A small image classifier, trained from scratch: held-out accuracy 100%.
Rows from block 12, named by matrix and row number. Rows with one number belong to one channel. Each number is 128 + 32 x the weight over its row's rms, rounded and kept within 0 to 255. All counts start at 0. Numbers have three digits each. After the name is the row's rms in percent of the matrix's.
# convs0: first 3x3 conv (model.blocks.12.convs.0.weight, 256x256x3x3), inputs 65-69, a 3x3 kernel for each
# convs1: second 3x3 conv (model.blocks.12.convs.1.weight, 256x256x3x3, transposed), outputs 65-69, a 3x3 kernel for each
convs0.74 104:181210204131126114137150163136165162094142095118141115066051059101098120129122110126134120096127141122107117102131108104157139138126053
convs1.74 096:146142142147148150134140141141137138134140141132142134144209176178211226223255231135148143140141133147133145115119124126117115120119118
convs0.75 103:174162153165118116162114127160134112136074110171173086058044052090103093047082101097123117114097118094073128127091149144136129125138106
convs1.75 090:129130124126128131123128123127128125128131133123123128197203141202243229187232204130137135133136134140136139133128125126125128136135123
convs0.76 099:163147162142129152142126129154129102100123074093109152142135119115134109150129103161160133107133098110121073094121119120075132130155134
convs1.76 096:128135131129139131135137133131131129139136130133145131034100114034001067112099168135138133135143135138145136120124129127120120121120124
convs0.77 105:148135121078128114078100100082074067104107116130109149118091094122121125168171165082080075118143133134147123144153140153152122109124134
convs1.77 106:143143148140147140139144141144142141139143139136135135080107124124132145073072077151152147149157148151156148112108110110112118116106116
convs0.78 104:107147211137163228139175196131115095101103123079141087068077173114091108122130107126090116162097096169159147172101120132108069105104115
convs1.78 128:136135136135139135131139136136143143145148142137142142169138129144097117170101127154161157163166163154161151111113109110115114108108118
convs0.79 098:160152160130069076178155147113123106114157147121106089075111125060102131014081118111100109068092058098104080123102061138138096087130078
convs1.79 088:137128131135135136131127129124117126126117117130122120104075113117140236145210250134130136132139142135139131127134127121122124130126128
convs0.80 105:141154099137145135149182187072117055115073145058120103179151151138118152120134137097140131118173133143142118126104150127114115150084126
convs1.80 091:125126122134125124133133139126125125133129116129133130085002004068030002081055062127134131125129130133134136123127132128123120112116116
convs0.81 100:144139185142081137157148143105112148147149139122176101079108116122140112142129083061036080106092043140126108135144113150138101104115149
convs1.81 099:139139133138144137134144137143143139135150150146148154122136120179169109147177077150148144146149147138142141117123120122118114123113121
convs0.82 099:076051110062084104088111125134138131151127088141152113154163125131102059124102085098128082114123099082074080141127101163088104178153113
convs1.82 092:118127124130133130132130133126130126122134129130128129164178143167182154163188146152145148141146141145137135133125127121120118128127118
convs0.83 101:119088080174113063135103083062135087114110126146143102145115088142105130129113141060116091078106155085131128117139136087161134110121155
convs1.83 093:130135127129129127121128132131131127127124126121122127094099121050043034025030000132141130139138129134130123128124130136128132141133127
convs0.84 103:138136158146154122143165156104095139121154132076137161130083140154126127157117135078049094090102106101113128105093103144159096160103142
convs1.84 110:140145144142147146141141141133137138131135139131140141196139149177154152142123124152151155154157157151151150112111103108109105109111111
convs0.85 101:158119152137138146131140145162168154167150167135139112145124115170157136161152128108124086124130116138131130092107079120115111108074064
convs1.85 084:125117114119123117123119119127127128125121120132126127131128118177131141118101084130134130129125120121120119127127128134127127126127133
convs0.86 101:189169152181147151169159175096059077091085059140088150159111069166151109141150133101095143121129112136158103081103174100135146130119137
convs1.86 096:138142132139144139139142140140139130145139142132139138182152151171145147140129157144149149147146151141148150114114117117110110124115116
convs0.87 089:108079136071052063111113169113126114117188090105112109146131135104109126086081123105100119120143131136104127047136123089111104090139129
convs1.87 105:125130132127135132130134132121122123126128122124126127186170111195181176159171183146144145143147149142147151130125126122121122129123125
convs0.88 104:100079094110138114161176142118116155120107161138196185145168140162162143095116080133157148086115130063113076144138155111132147098111117
convs1.88 108:126126123127128122137129123130121119131128130130129124049034037076085060101109071141140133141140136143146137123136134126128123119124131
convs0.89 099:162085123162068158162110167150170129140139127156195155125172129140182150133153112086063073095122039165166046169138109235143116167095149
convs1.89 103:139133130134131135133137138129133127127132129130133133117156163127155149122147090140147147141140142137147141127121126122114125123114120
convs0.90 102:155153154153143142148153153081095084102116078155107077192153165169190183162181176102094110128147137173146129050109139108143099124072066
convs1.90 101:141141140143137144133137132146145143145150148143146147037054077000000007011000011146152152153159151143143137117121126126124126133132129
convs0.91 102:096124119131124115151144140118036087084129076107123096124094148134131139126094132098027064082083066125118085127153143170092157141081141
convs1.91 095:130125132125130133130123129134121123126124124131129122120116114070079130035000025142133144143147149140139147127136125128129130137133130
convs0.92 103:136147128133126112117133125093087121110112053104109063166131151153138135141113175156127164123125120100091122091097157085056159163133146
convs1.92 095:126124121126123126127128120129132120136137138129132138000000000000000000098111162127132132135139127134127129135137143141134135126139127
convs0.93 100:088076158083098127108085099122131093158145086173162116117104101099075111079072090091108083103126082104137085187118105178122103164160134
convs1.93 090:134121124130136123134134129117129125123131129123128131102190144113148110192173117142143139150151140153150140128121125121120129122120126
convs0.94 100:089101160096106131142147190119159154141101077075092116146183176160177171207146165115154128143175133160167144202135067160132077101133116
convs1.94 097:141137139143138137142144135127133131140140138136137138000000003054022036094081075143143143137145140137143139126119115120125125115114125
convs0.95 105:117146115118149185103153169126071118080142110145196183160094123148065097158127111117061066146080084173162136135141100127115131141141141
convs1.95 171:143147148148150147149154151144147145148149144145152146134140182118081153137126183163164167165164164161166165110104104105104106106103104
convs0.96 096:160208158088137098138127093148222118137163173167148113102107129115125160102108152134125099145148133134096113102112101169071131087058113
convs1.96 091:125130128131134132130124127134138127141142132132135140180192120200180170178198193128128124135139129139130137132123133129124126127118120
convs0.97 104:121154117132161111090120191141186112132172157097141152132133087147157137100085134148161094151152111121093134092066100116105137137132153
convs1.97 123:141150147145155152147153145134134138143139148139142138196138098150159164106149145143150148155165160147164158118112112114108109109105109
convs0.98 104:168171197158145160188158159104120125122133120121126111119112112116116121090094086112092088097109094090091098129126131129122133129129111
convs1.98 095:111112117111111115111117117133136135140137135139136132104098098119117132115101129129128134119128125117122125133145136143143143145140141
convs0.99 102:149108156159137117229191143170167113152082073190147098132101109086102121106148165159141111124080108132090140102115100085129091143151151
convs1.99 106:136145142144147140137146142135143140140141143131144144155162135164140120124100108146150143153150149149147149107100106110101107111107111
convs0.100 098:148161172156174171159170157141176144166185167146174146158155133139147132124126125124147138130154148120128129136130129130131119114136131
convs1.100 098:106103103103104103106108106116118118118119121115122120106088086129109107123106103112108116110110105103104108161161152163161157164158160
convs0.101 097:177157148151117096156117142103096101125086134173120103099161192125183188107161155156114115108068086065052110067082112103115138106128111
convs1.101 117:141144138144140134133136127137134138135139129133137134127126119150166168107144130155164147161166151152153137106098109114106109118112130
convs0.102 098:154131141171132121170168149155154154156146153152118127162180163140181169132163161113124127091102113110112103150128095092105098156135125
convs1.102 104:132129136138134133138135138134130133138138134142135139177157154162173150136160148129134133138135127131135138123117121111112119114120116
convs0.103 103:137156078181176127185170150147071126076178097118084208150146130145160136167178154089103080134137110103159141080144154079121117124139105
convs1.103 093:130132129132130129128132130144138135132137129135134127131153118158102134096094078138138140136144140141150133123122119126121116135130132
convs0.104 099:169147163151155164136130156096102142100153111124101119176129146181163167173172180087070078119117122093118111103180146136115151111103125
convs1.104 098:135135127134125129128126128135136139134145141138138130055023011040000000063016000145156149146157154143153150131119119124120118128126130
convs0.105 103:185179093146138115132136125137110145101131128112100118151127134156132171155160188095116113110184126115147132159051089106119132090152015
convs1.105 090:121129129124132133117128122126129133125125133128132127153161146147103082156125091136135130132140133134129135141126136135126129135128132
convs0.106 100:155145186124141169135152153158146153140139105144070096159116159192116135213124130143130167167163187188137190138063077131089102050132102
convs1.106 097:130136134131138134127132130131132128134138141127137139030062105012025065028000063124132127132135129124132133136127122131126132128126129
convs0.107 102:139160138159185155141170158139160072077120119112083125032111085080148086061132104107081063147130098108112132112101053127079052117098136
convs1.107 103:138141137146147140138143134144138133144143140139140136192192173240195193219181134143146142149146144148144136124125126113117125112111117
convs0.108 099:180159121173135088162107119111101142149141117180049142141144118122109109112114138095137129113173152078099104143126142157134142047176085
convs1.108 093:135129125134128133128126122115120126123124130121129121145122114165165125067077009142133135134139136140138138133128114127122133129126124
convs0.109 092:113106123129130108131117105091162126112153160105116122150149144164163154167154134101172134144179131117153097143137177174172169164157150
convs1.109 097:117127123125125125122126134126125125128135127128127127101127111123149132119151128142138146140140145136135142132121122134127119127127125
convs0.110 082:104112113164145141127117153129110060154098177086113118150129121111114131121124110080128073031103094075155101035099132117135072131123113
convs1.110 062:125119109129118113137122120130135135124132127135132131173152077157154137105076085135144144137136129140140136116119128114116122122128125
convs0.111 105:134171190133164173145128124137109131129106127171132093127137124130141138099117136078111128069124106093086101135125173185104174104117124
convs1.111 105:127133128132137131127133134124126135131135131130135128112189155149192180159181158141145142143146145139149146129122125125125125120122124
convs0.112 097:108085095146134132132158159159149146099162164118144116101070087111115106163108152141122139104131156149127156035149072124183119124142079
convs1.112 116:124121118132129126133126128124122130133131127135132125102138114100126153094097114139136133140136130144140130134135132132134131132129129
convs0.113 097:121118116142102096148108122098067126078112038174130150126131139152153134124143085108159088155162054107133033094159133113127139112114115
convs1.113 089:130126135126134126118124124129132133132130133119123122098116128142184203100153141134134134133133136120128124128120122133116116128126120
convs0.114 094:127148169122116149103130150063120133115150145107077127167137112168130125126097100139162144111112114076078101091145074075169059065158165
convs1.114 098:135135134136131134127133131137139126134138137138137133125174181093139156112130112137135133137133134135136138134124123126125117125119119
convs0.115 103:170122122147156187175196205146123122095097120166136133123069096074151175122191213108081151046098174099124132126149190135104113159080069
convs1.115 138:149148138148152142144147140145144136144142139139139138155185143154141045137058080158156147152153150150147151106105116107105112104105118
convs0.116 107:141133146126147169144123137156163139094122134177065093125107098109117100105125091105133132134147122108122093158140163106084129142113111
convs1.116 093:122126130128136126126133123144142139138147135138140139255213137213198122164177089139150142141146148141147150124122128134125132124121124
convs0.117 106:109161191120163212121170217111103174148155123088111146144125159146107137132122113085096094104107114126118149153156076082160060059150114
convs1.117 097:132132130128127133132131130126132132132130133137135129138128104097110084118093100126131127133137130130133129132129126124133135129131129
convs0.118 104:120129165126106139119144148120062072068074131118099121055030074091088089102072077094091091084094088127118102121131138155161134091104112
convs1.118 092:134135138133131133137126129127125132134124123137137136151173159186190203191245223141145141148147142143142138126131131131130135131121128
convs0.119 099:100146156138114151154156174087136133126045080135150133135111122097068096064068088079151131157107119161119166078098123107088060145080124
convs1.119 097:129133123132126122129126122123132125132126123125119117079069068028006024063111092129138121135137129132129128126126131122124129125130123
convs0.120 105:120149163131186177128199185144135114155124088151102124056066074032060096052036083108101127115095146135118139144152126126115080173130140
convs1.120 094:134138133131131129130135136126134135125135137133129138232213123238219133217234173148141143148150141145145146118120123116117118116119121
convs0.121 096:190197171160177193118180133148143177107096154123159091157132137156099077122122087158153162100089101124159130080112110067118086038089088
convs1.121 105:131132130131137131133136131132139129143145138141140136184119092116075085166151144133134128135135138138139135133134122127122123127124126
convs0.122 101:130159147128138161140144168156140126078144117146126121117099076160138137131132158079087107092112095076119129142079130116133120124115111
convs1.122 089:130126126132129130133129125127129130139131128136138136132105102146142158150132196138144136139145136139132138128137135124133140119117128
convs0.123 100:119159165148175188134114143194192193084123156149125101035053027060105058034072005137118096133163061092096077151096130147170144139157129
convs1.123 096:129129132133134126135124122136126126139128132138134134210242242241255255204208236131139139132131136133130137124132126123131123124129129
convs0.124 102:039050127057104155137178241131143087159127161132187184100142110084107103053097088147187164145170144120157130170144180137096135136096141
convs1.124 097:138136118143139121138138122121129121135137132132133132185173113132163144161186193139139136145154136148149134123128128124117132120118129
convs0.125 096:132141136124126116128132161159132092174115141076126111127115101135140151107086120120082075177188179140142130086114087140120140143150121
convs1.125 095:128121124118118118117123120124127122128125125128128120085039083082082129152170194134129129131128123131124128133128132130138139136135133
convs0.126 104:160193136179201170125137153180095162097161118159094082152133112137155135140192148096125125109106108101113083134137120132123114138172119
convs1.126 099:129138127132134129134134128134133139132133135138129136166157137101088129157159118144146147146146142139147142133133133137133122126130129
convs0.127 105:180157196151137138183141161152138094096102177134073081091069064139100107120133126100110095114144118108172138158148186172189116075132138
convs1.127 092:141132138134136129132131129126137125132133132124132122133150145166138092091027022136136129135135126138135123131130118129132124116119128
convs0.128 096:169121143170114114183120141129193123081151144102165143101096121059091130083124151086096096090114114096115118113117128042109159060108135
convs1.128 111:139144130142148141143145133142142134147147140147146136150159134161183120140168170159157135158163140150161140123119133111106130117112129
convs0.129 096:123105066147134086120134106141144147128116104118135141109151147123138181117107162132185130122163122131115113202078116146104106148163054
convs1.129 092:137130141141137132130136131132131133142138142132135133045104090053099123067045057138133131144134127134135128128119120118120122130125126
convs0.130 098:149126121159139112199154134122156122097110125082102123091105117057106109106149160194164119102083134066041068141105121097151142159138130
convs1.130 103:141138137147146147142135142145147140152141143135140139112106152128085129171159119156153149146154145139144144107110121123115118126120121
convs0.131 102:115121160129137146121095110153154096129130054125068083153180128156169098124154095121121119179184089156160131134151160061078141117047214
convs1.131 100:130134126141133131138135136134128129140133138132140137191172231105212188159202172138139137139146145139147147125130130123119119123114129
convs0.132 097:172170154139124105148140109058087149156132137132148109134183156126151132135157155130137119108063066100080084091124069117106084100103097
convs1.132 101:129142135133140140130139135136136137140143140137138131200177166171148164152111045135146145140138144134131130120115117121116121124119122
convs0.133 104:135140128149140122150159121089136080071099109099111113182165137207160166209168186127143156137155133133143138183087121113087116057158113
convs1.133 096:141133130132138137125131131131131135129138134127135132021015018000000000055000000133133137131134134124128133124130124120120117127119120
convs0.134 097:147052084142098095079078076090050159081148094127071154129087081138123125153147161104116130084140089120143112114136143142165161118098067
convs1.134 092:135131134135134128136133126136131134135137127136128133094192189112175174146189149141140129139137133141135135122116116123120123124119119
convs0.135 098:149143141130131154146130130174186169072093138086120094137135151182132158189153147144119102135109122095083104141141090094160167117133158
convs1.135 089:121128127129130132122134136125136136135136138132136143087147168022075106004009054144146141145156152140147155135127124130125123122119120
convs0.136 094:174128200135119155147137150135150149121146101147131118128113113127089072116088089120126144137119127118106095157092101169113064148123105
convs1.136 098:140129124148135131143135124128132128132135133135144138135151146171182135175193119155141140148147137149138138113119129113123128114122126